{
  "model": "contrastive audio-text model",
  "hop_length": 160,
  "encoder_norm": "layernorm",
  "encoder_layer_scale_init": 0.1,
  "encoder_subsampling": 2,
  "text_encoder_norm": "rmsnorm",
  "text_encoder_qk_norm": true,
  "text_encoder_positions": "rope",
  "init": "trunc_normal_002",
  "max_steps": 9500,
  "batch_size": 256,
  "epochs": 46.7,
  "lr_schedule": "cosine",
  "final_lr_fraction": 0.01
}
Rows from block 4 of the audio encoder of a small contrastive audio-text model, named by matrix and row number. Rows with one number belong to one neuron. Each number is 50 + 15 x the weight over its row's rms, rounded and kept within 0 to 99. All counts start at 0.
After each neuron's rows are labels from the 100 clips, of 14848, where the neuron reaches its highest value: "top examples" is what is common among them; "loudest" is the band of the loudest frequency at the time of the peak. Only what is clearly more common there than usual is listed. The data: chords played on synthesised instruments.
# fc1: MLP up (encoder.blocks.4.mlp.fc1.weight, 384x128), inputs 0-63
# fc2: MLP down (encoder.blocks.4.mlp.fc2.weight, 128x384, transposed), outputs 0-63

fc1.164:31 48 41 37 65 29 41 38 48 60 56 56 57 40 52 77 47 32 71 22 60 50 35 62 45 15 46 78 39 45 55 52 11 85 60 63 51 35 61 27 44 16 44 50 56 63 53 63 43 37 53 44 50 51 60 59 70 47 23 24 66 63 59 38
fc2.164:75 54 48 64 52 62 34 55 47 12 64 06 39 24 28 51 45 32 45 46 45 42 45 55 39 50 56 42 46 17 40 44 43 45 53 58 27 71 48 62 42 24 66 59 48 30 52 62 64 51 54 19 37 11 35 42 50 44 36 34 40 34 69 43
top examples: harpsichord-like
loudest: 1000 to 2000 Hz; 2000 to 4000 Hz

fc1.282:21 26 58 41 70 50 58 52 62 68 55 68 42 33 63 60 60 29 43 20 54 53 17 61 49 53 48 78 65 37 46 57 55 54 59 48 12 42 43 76 41 54 50 78 50 48 71 70 48 42 56 48 64 69 57 35 69 45 47 56 76 48 36 33
fc2.282:52 14 39 60 31 65 39 39 38 62 43 33 53 42 72 49 46 50 35 49 58 42 47 42 15 54 39 72 51 46 59 33 45 46 69 63 48 53 48 49 60 27 31 56 57 31 39 37 53 53 50 54 34 79 65 68 59 36 41 34 49 47 38 53
top examples: text has "thin"; white noise; clipping; text has "clipped"
loudest: 4000 to 8000 Hz

fc1.374:55 53 37 54 59 69 38 63 45 50 37 61 65 30 33 42 62 44 55 14 57 79 39 43 43 88 01 49 59 35 42 49 58 56 51 29 53 41 40 48 54 00 87 59 48 56 56 67 46 47 54 56 56 71 55 32 55 41 61 39 25 49 47 50
fc2.374:89 46 53 56 49 71 57 66 53 22 51 61 59 27 41 44 24 45 50 58 41 40 57 54 57 62 43 59 72 80 37 63 50 55 42 56 61 42 78 39 42 39 49 63 48 69 48 61 65 70 33 33 51 30 54 57 21 67 64 35 58 56 65 34
top examples: the note F#; text has "piano"; horn-like; root: F#
loudest: 250 to 500 Hz

fc1.72:34 85 45 47 62 68 54 53 08 55 48 46 56 32 64 38 45 57 60 40 41 47 63 69 28 72 59 66 66 51 54 44 43 45 42 41 64 43 65 40 61 53 44 51 43 36 22 60 19 45 40 29 53 66 58 60 34 32 45 43 39 47 64 34
fc2.72:47 55 48 55 29 52 44 56 72 73 55 32 20 38 19 53 47 31 17 54 47 47 32 48 28 33 49 53 56 56 03 52 49 50 00 36 66 62 44 59 35 48 42 26 44 44 68 45 60 38 52 33 45 60 50 38 58 36 42 42 16 47 49 38
top examples: marimba-like; vibraphone-like
loudest: 250 to 500 Hz

fc1.342:50 19 46 45 78 28 79 51 56 22 59 50 26 89 75 40 41 56 62 52 82 41 36 59 36 46 41 79 62 44 51 52 40 44 48 51 46 46 70 36 53 27 37 35 65 70 48 62 42 14 43 35 52 71 56 21 59 36 69 25 59 38 47 28
fc2.342:41 49 36 31 33 61 46 14 56 51 48 22 85 69 69 53 48 56 52 49 52 54 45 43 42 41 43 41 55 39 70 43 56 51 54 27 36 53 62 56 48 56 57 35 41 50 63 59 27 44 24 52 50 37 46 50 45 57 44 45 99 44 40 15
top examples: block; piano-like
loudest: 4000 to 8000 Hz

fc1.93:57 62 75 45 71 26 59 54 52 26 64 48 40 55 51 16 52 40 74 43 69 46 31 33 43 83 65 60 60 38 58 64 51 54 55 58 39 60 29 53 54 55 41 51 69 55 49 75 59 07 51 37 45 84 46 30 93 16 68 48 66 42 32 37
fc2.93:40 44 45 77 32 30 51 45 38 69 39 54 65 37 75 40 46 49 56 45 52 58 54 52 45 73 48 58 59 42 30 43 54 54 72 38 80 34 57 56 69 52 71 48 50 42 45 49 50 49 73 74 42 66 63 79 50 81 70 52 79 49 29 40
top examples: harpsichord-like
loudest: 2000 to 4000 Hz; 4000 to 8000 Hz

fc1.298:57 28 74 57 78 61 69 36 52 21 50 55 88 27 64 56 50 41 45 50 55 38 44 50 63 58 50 80 51 48 34 43 42 44 70 54 47 26 34 64 05 42 43 47 68 76 73 57 67 20 54 44 34 53 52 75 60 51 34 47 45 48 58 53
fc2.298:42 78 56 55 16 52 51 48 45 69 40 86 24 57 09 46 56 59 32 44 51 45 60 34 68 66 58 55 57 42 58 48 51 47 61 57 48 30 45 52 47 51 63 51 42 48 76 59 75 61 22 34 60 32 56 60 23 30 33 49 77 52 47 26
top examples: harpsichord-like; marimba-like
loudest: 2000 to 4000 Hz

fc1.266:62 49 54 38 77 52 66 50 53 51 24 68 74 41 43 48 49 40 59 36 50 64 28 45 55 81 15 72 34 62 47 54 18 49 70 38 35 38 37 61 44 07 62 66 64 85 62 56 55 22 51 55 58 66 50 48 49 28 42 47 63 60 52 37
fc2.266:41 58 57 76 55 47 53 85 36 42 53 69 31 45 34 49 46 13 74 40 47 56 60 40 57 37 47 48 46 44 33 50 35 49 55 53 50 17 70 19 71 55 36 92 37 44 68 37 66 67 37 35 55 37 33 62 57 52 39 36 50 41 26 33
top examples: harpsichord-like; instrument: marimba-like
loudest: 4000 to 8000 Hz

fc1.372:61 47 63 55 51 65 92 36 47 52 57 57 63 41 40 33 47 42 12 48 76 36 37 61 61 47 43 56 59 43 33 35 53 64 16 41 28 30 43 52 53 46 39 71 29 56 56 49 33 44 36 37 64 28 55 67 53 23 42 42 32 48 60 22
fc2.372:67 83 42 62 45 48 45 65 70 57 44 94 27 63 19 43 33 58 32 55 40 49 44 59 27 44 43 45 71 49 41 37 62 51 71 48 65 55 51 64 45 46 54 35 56 45 67 59 49 39 51 46 49 44 54 41 83 44 40 42 30 57 83 48
top examples: arpeggio; marimba-like; playing: arpeggio down
loudest: 250 to 500 Hz

fc1.62:32 59 52 55 63 56 54 60 51 52 51 61 15 54 82 57 45 40 64 40 55 44 50 64 51 70 56 46 55 32 55 57 20 40 48 24 57 30 42 31 48 46 36 58 32 76 44 36 25 61 43 49 50 69 68 39 52 25 95 36 33 36 69 24
fc2.62:25 48 55 41 46 50 51 45 67 47 37 17 73 48 87 51 43 06 55 49 46 48 23 43 52 42 52 35 63 51 24 52 52 49 00 42 53 39 85 37 43 58 21 44 54 65 41 41 66 46 24 29 55 75 48 40 71 50 57 35 49 30 42 27
top examples: the note A; thin (high-pass); horn-like
loudest: 250 to 500 Hz

fc1.294:58 45 31 40 59 67 37 55 53 60 17 68 47 41 48 33 71 39 46 48 55 65 48 48 41 40 10 65 32 67 40 70 28 85 47 67 53 58 63 59 61 63 42 64 46 76 65 53 47 45 51 48 74 56 45 50 55 33 47 24 36 31 42 41
fc2.294:75 19 32 39 55 57 58 63 12 31 53 52 47 25 19 40 56 31 69 56 54 38 44 45 43 46 51 31 12 78 37 39 48 49 42 62 42 42 84 37 59 50 29 50 61 50 21 72 44 41 53 48 52 04 44 34 45 39 38 68 65 36 51 45
top examples: the note E; playing: arpeggio down; organ-like
loudest: 500 to 1000 Hz; 1000 to 2000 Hz

fc1.215:45 36 56 37 78 45 45 50 78 58 47 65 47 39 72 73 71 62 62 51 31 43 42 64 57 79 33 78 46 49 38 45 49 55 73 53 28 37 26 60 64 51 43 62 67 49 67 48 59 11 50 33 68 87 44 53 74 31 37 46 93 59 49 13
fc2.215:59 61 43 48 62 35 48 63 60 50 38 53 57 47 81 19 47 44 77 42 48 45 36 48 34 56 47 56 48 37 81 39 51 48 76 66 80 43 83 49 65 54 41 61 55 46 56 31 67 58 55 57 47 48 54 59 71 50 45 40 55 34 32 59
top examples: harpsichord-like; marimba-like
loudest: 4000 to 8000 Hz

fc1.340:46 25 64 59 51 18 76 37 78 45 65 43 53 67 22 55 44 36 54 41 60 43 50 45 30 41 72 47 70 38 42 52 36 47 57 69 54 84 61 43 44 34 26 51 49 53 75 79 78 73 52 41 43 55 47 52 79 59 40 51 59 34 36 63
fc2.340:50 35 59 62 52 31 56 39 07 62 45 50 62 13 56 64 54 58 76 47 47 50 50 56 69 39 50 57 67 48 52 53 51 52 59 66 26 50 49 55 78 44 51 41 30 55 24 41 26 59 65 59 51 52 59 63 34 65 43 54 38 65 23 46
top examples: pink noise; clipping; text has "clipped"; instrument: harpsichord-like
loudest: 1000 to 2000 Hz

fc1.354:44 31 54 48 88 59 41 50 74 45 31 76 65 62 65 61 71 53 71 51 53 58 49 63 50 85 44 65 52 37 37 48 54 51 53 42 32 29 39 62 62 46 55 71 54 56 68 45 61 27 45 26 77 76 59 64 87 46 41 46 55 51 41 11
fc2.354:48 76 40 34 61 49 60 68 72 40 55 49 74 84 79 59 40 57 73 46 46 51 46 40 46 38 60 56 44 43 99 47 50 52 93 67 46 40 79 33 71 50 41 59 57 46 65 51 54 54 43 57 55 22 56 55 68 49 39 46 61 42 25 51
top examples: block; marimba-like; instrument: harpsichord-like
loudest: 4000 to 8000 Hz

fc1.330:35 32 67 44 49 39 53 74 58 44 34 55 68 49 30 62 53 53 49 12 61 31 41 68 47 48 33 47 62 50 48 71 69 58 50 45 35 50 34 67 38 58 67 46 56 32 52 41 53 48 52 45 42 63 56 21 72 26 55 36 72 38 28 47
fc2.330:56 27 52 46 58 43 53 47 41 43 75 52 57 36 58 45 55 18 63 54 47 29 45 53 79 50 48 88 46 71 19 56 48 53 38 76 32 41 57 36 71 49 54 44 55 58 42 59 55 56 71 36 49 55 65 68 53 41 68 75 49 56 58 38
top examples: white noise
loudest: 4000 to 8000 Hz

fc1.304:34 35 52 68 61 53 63 48 49 48 60 49 79 38 50 61 50 22 69 39 56 33 01 47 23 31 56 37 55 53 30 51 59 57 56 58 99 43 42 74 33 45 24 55 48 49 53 61 56 55 60 38 44 44 45 57 32 31 46 35 48 47 47 50
fc2.304:11 64 57 59 46 48 50 33 24 58 30 41 28 44 49 63 47 64 99 50 52 53 40 49 44 47 46 23 51 63 56 52 53 46 73 38 32 56 33 37 72 53 33 82 25 53 41 63 39 49 48 72 48 33 48 46 84 77 40 56 38 48 26 55
top examples: muffled (low-pass); white noise
loudest: 1000 to 2000 Hz

fc1.21:21 30 57 63 57 30 60 60 51 49 41 40 85 51 38 34 56 49 69 24 66 20 13 34 42 49 51 40 78 43 51 60 46 44 58 58 82 49 40 51 53 37 22 53 61 57 58 48 54 36 56 48 50 63 51 30 41 53 57 54 67 27 46 57
fc2.21:35 68 58 80 68 32 55 68 35 73 72 25 39 37 74 29 53 73 98 53 51 47 30 49 47 56 51 39 49 71 40 51 52 44 55 39 52 58 67 50 72 52 40 86 44 48 38 52 35 59 49 71 50 39 51 46 37 60 70 61 04 51 62 71
top examples: muffled (low-pass); white noise
loudest: 500 to 1000 Hz

fc1.243:47 26 58 43 54 28 53 46 49 65 63 56 63 65 48 51 58 65 48 43 74 24 47 41 49 66 44 26 68 41 45 51 31 37 47 27 57 42 53 53 64 52 20 90 37 66 56 84 45 64 59 49 79 57 60 16 51 54 63 44 40 53 47 36
fc2.243:50 82 73 78 59 44 53 60 74 62 48 16 78 65 51 21 42 63 75 46 52 48 42 59 55 35 53 80 32 58 49 54 51 48 30 43 14 38 86 33 84 50 57 56 45 60 61 44 18 45 44 51 47 14 57 49 27 53 44 56 20 54 39 35
top examples: pink noise; muffled (low-pass)
loudest: 500 to 1000 Hz

fc1.118:46 64 79 47 51 47 78 89 66 65 40 52 63 12 25 16 51 36 55 42 66 43 45 59 47 55 46 32 48 28 54 63 30 51 41 60 58 37 29 68 53 43 13 80 45 59 49 54 38 52 53 53 57 58 55 43 54 34 29 41 36 47 46 45
fc2.118:83 51 57 34 23 72 41 42 43 74 50 35 76 59 56 74 53 56 50 53 50 41 67 57 33 60 39 55 51 68 48 39 61 54 14 60 29 63 52 65 58 52 52 78 69 68 24 24 49 59 48 43 53 78 65 69 44 46 60 46 12 45 42 67
top examples: thin (high-pass); mains hum
loudest: 250 to 500 Hz

fc1.71:48 59 46 38 65 62 81 54 47 68 69 59 40 59 40 37 60 50 52 52 42 44 57 56 46 63 52 55 16 19 37 45 61 57 40 41 49 23 42 33 55 23 56 66 33 72 51 77 43 35 46 50 59 53 71 38 72 40 57 17 55 33 57 30
fc2.71:69 59 52 72 76 41 74 51 45 29 38 44 39 22 56 57 57 47 68 27 57 29 65 65 69 62 58 31 64 66 14 32 36 51 36 52 47 24 60 50 55 54 74 49 47 68 40 61 58 52 58 21 37 06 44 48 37 74 41 41 51 42 53 36
top examples: the note A; arpeggio; playing: arpeggio down; root: A
loudest: 250 to 500 Hz

fc1.334:47 58 53 71 58 58 36 54 52 61 16 65 73 47 52 49 56 41 49 58 19 25 47 45 27 51 26 51 52 77 55 64 24 66 57 57 69 25 54 62 51 63 31 69 48 72 64 52 53 50 52 46 64 53 41 62 56 41 40 36 34 58 57 38
fc2.334:84 60 27 52 73 75 53 86 08 28 61 37 56 35 42 33 45 34 74 53 53 43 53 37 43 52 49 32 40 71 40 47 48 58 57 29 59 54 69 36 54 55 24 68 52 40 41 69 30 50 37 36 52 31 43 32 54 37 39 66 64 57 64 64
top examples: the note E; arpeggio; playing: arpeggio down; organ-like
loudest: 500 to 1000 Hz; 1000 to 2000 Hz

fc1.6:66 37 58 50 46 36 75 45 59 72 45 62 56 77 57 34 45 49 20 50 49 28 43 64 47 55 25 17 47 29 43 69 28 25 43 19 40 52 72 38 63 41 56 72 32 69 62 68 46 55 66 62 77 49 39 30 69 37 43 39 39 30 44 37
fc2.6:63 52 42 60 30 59 57 55 67 24 50 01 46 53 44 33 47 66 35 48 48 57 50 63 63 32 50 66 54 44 63 57 56 56 42 59 46 66 76 43 50 46 70 22 58 45 58 69 02 34 47 54 45 11 52 31 36 58 14 50 41 44 57 17
top examples: white noise
loudest: 4000 to 8000 Hz

fc1.53:63 67 48 43 76 47 36 26 40 50 48 50 91 74 65 32 41 65 80 35 57 44 53 57 39 61 57 58 71 60 49 58 51 51 60 32 62 59 48 37 72 44 47 45 48 44 40 29 36 38 37 32 60 93 47 34 42 47 45 49 80 46 42 20
fc2.53:44 84 55 58 42 24 57 37 89 83 37 49 43 81 28 59 44 55 31 49 50 57 38 45 63 25 63 58 58 52 09 66 45 52 32 38 63 47 69 42 62 48 62 46 40 47 61 56 61 47 51 57 50 62 64 60 69 49 60 56 78 61 43 33
top examples: marimba-like; vibraphone-like
loudest: 250 to 500 Hz

fc1.277:19 48 38 79 49 36 70 61 74 47 30 48 57 64 32 78 46 37 61 50 47 55 20 50 33 20 56 53 58 58 46 44 43 53 50 68 95 46 47 55 45 61 54 38 52 53 64 49 59 65 54 58 46 40 42 82 39 64 23 45 49 41 32 50
fc2.277:34 26 47 41 61 48 44 35 56 31 31 50 33 69 63 62 48 49 69 48 45 42 60 45 37 49 48 20 52 37 60 48 45 42 76 53 45 36 49 36 65 45 32 35 33 52 33 39 40 44 81 72 46 77 47 50 57 58 38 52 27 40 34 63
top examples: muffled (low-pass); white noise
loudest: 1000 to 2000 Hz

fc1.309:46 50 74 44 48 41 38 46 44 79 45 62 45 71 70 61 29 60 51 53 53 30 39 71 52 30 41 37 53 67 56 67 28 68 66 39 46 38 71 41 63 28 69 64 41 66 51 56 39 57 56 57 74 39 46 49 80 41 61 40 36 42 40 43
fc2.309:58 17 36 40 39 99 48 56 48 30 77 36 55 54 52 33 44 26 40 53 43 39 58 50 59 62 57 37 54 49 88 52 53 52 48 57 43 53 49 42 37 40 54 47 69 36 64 82 43 50 47 27 42 53 59 40 45 29 42 48 66 42 40 34
top examples: plucked string-like
loudest: 4000 to 8000 Hz

fc1.166:36 42 29 53 49 66 59 72 52 37 27 50 79 43 44 61 76 45 30 51 53 25 35 48 42 59 59 74 67 40 49 34 41 27 70 42 39 31 31 58 59 53 46 58 52 40 61 70 52 54 54 59 46 46 30 39 55 24 54 45 67 49 56 45
fc2.166:48 33 74 52 40 67 46 55 47 49 70 67 30 65 57 48 35 51 24 45 48 54 53 52 50 45 50 77 58 67 54 44 70 60 41 35 50 88 61 78 53 30 57 62 61 59 64 56 38 57 54 53 47 49 59 83 53 42 72 29 51 75 25 56
top examples: playing: arpeggio down; marimba-like; instrument: vibraphone-like
loudest: 500 to 1000 Hz

fc1.196:39 55 61 74 54 52 43 46 53 44 40 45 91 62 40 57 45 24 75 42 49 25 12 34 37 27 65 55 51 77 44 65 51 31 68 71 96 47 51 72 50 36 30 52 62 45 50 61 62 60 49 45 42 45 40 58 39 40 42 52 56 36 53 52
fc2.196:09 70 55 60 56 34 54 47 28 61 41 50 34 49 50 53 43 63 99 52 49 54 50 52 56 54 48 26 53 49 70 51 56 46 73 52 35 63 48 31 94 53 41 89 26 53 50 65 30 50 40 71 53 32 48 42 80 75 44 54 32 52 17 55
top examples: muffled (low-pass); white noise
loudest: 1000 to 2000 Hz

fc1.63:60 14 66 41 77 52 66 45 76 43 57 79 55 58 45 50 63 55 36 51 44 52 42 50 51 71 45 83 66 34 39 49 42 32 60 42 14 33 39 58 57 59 37 79 64 38 84 50 70 17 54 33 71 74 46 45 90 49 31 62 47 59 57 14
fc2.63:44 10 50 57 47 62 62 17 38 57 46 48 65 40 69 49 49 57 40 46 50 42 56 48 47 55 38 74 60 57 82 40 58 56 57 73 52 48 39 69 60 48 65 43 70 59 32 40 71 54 71 50 41 45 76 62 72 41 44 39 65 45 17 51
top examples: harpsichord-like; block; text has "clipped"
loudest: 2000 to 4000 Hz

fc1.254:61 54 50 43 70 63 50 33 38 30 55 60 43 33 66 64 42 25 90 73 38 73 32 74 48 42 28 75 59 69 41 41 68 52 51 45 37 20 36 74 37 72 47 36 60 22 45 38 30 32 42 48 50 58 55 29 56 51 46 51 33 85 62 44
fc2.254:48 45 34 49 45 45 44 53 69 42 54 44 61 62 43 56 59 25 46 41 45 41 45 42 51 58 33 49 63 45 54 42 58 55 67 32 70 49 41 54 28 51 52 71 52 35 48 46 24 48 27 48 53 20 71 69 64 60 52 59 75 49 14 46
top examples: arpeggio; square lead; text has "muffled"
loudest: 250 to 500 Hz

fc1.142:72 64 46 30 62 49 24 52 43 47 33 53 63 35 70 67 37 46 49 39 44 39 57 39 43 50 42 61 19 69 60 67 28 32 64 49 35 55 74 29 50 56 45 58 70 44 49 78 49 38 65 68 51 48 26 43 54 42 41 34 69 40 74 59
fc2.142:65 28 52 66 41 41 41 64 33 37 42 56 35 02 17 51 58 13 56 66 43 66 56 56 53 41 36 29 29 34 18 74 56 53 61 53 42 45 52 48 58 50 35 46 58 35 54 48 62 53 42 27 27 13 38 44 38 63 72 61 72 52 49 37
top examples: arpeggio; playing: arpeggio down; the note C#
loudest: 500 to 1000 Hz; 1000 to 2000 Hz

fc1.226:58 61 45 45 53 56 55 61 50 57 27 75 77 21 67 72 69 50 27 52 41 24 44 56 58 23 53 41 54 50 46 56 47 35 51 37 56 41 58 42 36 57 40 51 51 50 58 32 40 46 54 51 54 49 33 46 69 55 19 50 31 38 40 34
fc2.226:72 43 36 50 40 59 56 54 39 60 37 49 39 41 13 51 68 36 18 54 60 45 59 40 57 43 36 64 54 57 30 53 50 49 28 52 82 53 33 51 75 73 51 10 72 63 41 70 49 43 51 30 46 39 28 62 81 38 38 56 72 45 43 47
top examples: playing: arpeggio down; square lead
loudest: 500 to 1000 Hz

fc1.317:55 31 65 65 56 44 43 41 60 79 25 61 51 08 50 36 78 47 33 41 67 42 27 45 40 46 33 56 41 41 43 27 63 48 55 36 53 27 39 39 49 44 21 69 60 68 59 46 41 43 61 59 63 73 45 25 44 25 60 38 44 52 38 38
fc2.317:61 75 65 72 31 68 54 59 60 65 60 49 50 19 17 72 47 87 15 59 49 70 63 53 43 48 51 58 48 58 33 58 49 61 18 75 46 41 67 53 68 49 58 28 43 39 71 44 58 41 71 43 46 42 36 62 44 50 46 54 31 61 61 45
top examples: arpeggio; playing: arpeggio down; marimba-like
loudest: 500 to 1000 Hz

fc1.299:14 30 46 59 43 34 54 57 74 53 37 49 99 39 32 79 35 30 66 50 57 47 28 36 37 34 67 27 37 24 45 62 36 63 34 38 77 53 45 33 43 31 59 44 51 49 59 52 56 70 51 57 43 35 58 53 47 70 54 59 35 43 37 59
fc2.299:32 50 61 38 30 41 43 58 17 21 28 43 20 12 54 64 51 44 69 56 55 73 58 46 49 38 49 56 61 52 57 59 40 52 63 55 59 56 58 44 83 46 39 42 30 43 45 50 36 35 47 59 48 81 37 43 56 60 33 49 39 49 53 32
top examples: muffled (low-pass); white noise; instrument: harpsichord-like
loudest: 1000 to 2000 Hz

fc1.95:30 37 69 42 62 35 64 59 76 45 54 58 30 13 64 33 56 33 73 38 54 66 30 20 44 47 24 64 60 51 38 58 33 44 64 40 24 64 52 40 48 41 57 41 46 45 67 56 65 46 40 44 46 69 66 52 98 15 51 53 50 43 31 47
fc2.95:61 25 47 68 29 59 48 59 32 31 30 25 39 21 29 58 41 15 48 49 49 43 63 54 75 36 36 38 55 31 38 54 45 50 45 35 43 27 44 51 48 50 63 64 39 46 13 23 33 42 42 37 45 51 58 61 50 89 48 55 64 58 55 32
top examples: thin (high-pass); white noise; instrument: harpsichord-like
loudest: 4000 to 8000 Hz

fc1.351:22 77 40 33 55 32 31 65 35 63 39 49 64 50 62 39 65 41 65 18 62 54 47 80 47 04 61 60 50 44 49 36 62 44 37 32 41 60 67 70 47 45 70 38 30 72 45 52 37 67 48 60 50 49 65 48 60 34 31 33 54 52 35 49
fc2.351:22 46 61 43 36 47 47 43 54 32 70 48 37 02 37 50 66 65 22 55 56 49 46 62 50 47 47 37 50 73 11 44 56 64 45 57 47 49 55 64 50 62 88 19 62 57 46 83 44 32 57 60 47 29 48 69 28 77 65 73 37 43 48 54
top examples: playing: arpeggio down; square lead
loudest: 500 to 1000 Hz

fc1.13:24 45 49 57 32 38 55 67 57 46 28 56 67 15 63 42 60 53 33 42 53 36 43 47 57 50 34 42 66 51 50 49 41 39 54 38 61 42 50 44 70 52 42 65 33 63 59 42 50 57 65 64 67 42 55 29 48 31 55 55 15 50 60 38
fc2.13:49 33 59 49 46 58 56 61 45 97 71 64 60 47 65 37 60 59 55 47 58 59 55 54 58 53 50 82 52 63 47 49 52 55 01 54 41 65 71 50 72 45 49 69 68 52 43 57 27 57 53 50 50 51 57 57 63 57 62 50 14 57 00 50
top examples: arpeggio; playing: arpeggio down; marimba-like
loudest: 500 to 1000 Hz

fc1.346:42 58 71 54 49 60 58 52 50 39 50 48 71 26 49 55 51 61 08 35 82 21 56 40 52 48 51 64 60 51 60 42 66 28 30 41 54 50 49 25 36 43 41 46 54 58 36 46 26 35 55 56 41 81 44 27 37 09 76 60 23 52 55 46
fc2.346:71 75 79 61 60 50 47 57 73 64 56 50 58 38 34 50 57 45 50 56 54 71 56 56 68 73 53 68 70 45 20 55 44 50 38 83 78 66 36 55 58 55 79 53 31 47 56 52 54 65 64 44 45 75 54 17 51 43 41 50 68 66 58 53
top examples: pink noise; horn-like
loudest: 250 to 500 Hz

fc1.88:44 36 61 38 54 52 71 66 56 73 66 70 53 38 41 43 43 36 65 26 34 28 21 43 47 57 44 46 64 60 40 33 50 62 63 51 07 36 52 45 46 20 69 58 46 34 64 26 58 67 33 53 54 64 63 48 99 39 48 60 47 36 51 41
fc2.88:48 30 66 33 58 37 51 24 36 40 61 61 60 36 77 51 50 39 74 48 51 48 58 52 58 77 41 40 66 55 20 52 51 48 63 66 47 50 50 68 42 44 59 46 54 53 22 28 56 35 87 59 46 67 76 63 29 74 59 54 39 64 33 58
top examples: white noise
loudest: 4000 to 8000 Hz

fc1.154:51 53 49 39 59 59 50 67 48 57 52 55 76 54 49 22 56 45 57 34 46 41 63 32 48 53 47 49 41 33 44 39 43 44 59 51 00 58 47 60 35 50 60 42 57 69 63 34 66 54 52 69 41 30 40 32 93 17 51 39 72 41 51 64
fc2.154:12 50 53 29 54 46 53 05 42 40 44 64 56 69 76 61 41 52 81 46 52 50 57 56 52 65 38 42 54 48 11 50 54 58 49 33 23 55 56 52 64 58 49 73 61 57 41 42 41 45 48 63 63 79 72 54 45 89 70 57 47 53 28 50
top examples: white noise
loudest: 4000 to 8000 Hz

fc1.204:55 51 65 79 38 47 33 54 45 56 54 56 70 47 42 25 53 31 27 61 75 64 45 93 40 49 31 42 66 21 61 64 39 41 55 48 58 23 30 34 37 51 72 58 40 46 49 56 30 51 51 50 50 59 43 71 41 69 51 42 51 40 40 42
fc2.204:34 54 64 32 49 60 50 55 41 24 43 14 36 45 71 43 67 27 44 40 65 31 64 40 67 47 50 50 54 37 46 56 40 43 59 35 53 49 39 78 20 38 72 60 55 57 49 81 30 36 50 45 45 41 43 54 32 46 57 33 77 38 84 32
top examples: the note A; marimba-like; vibraphone-like
loudest: 250 to 500 Hz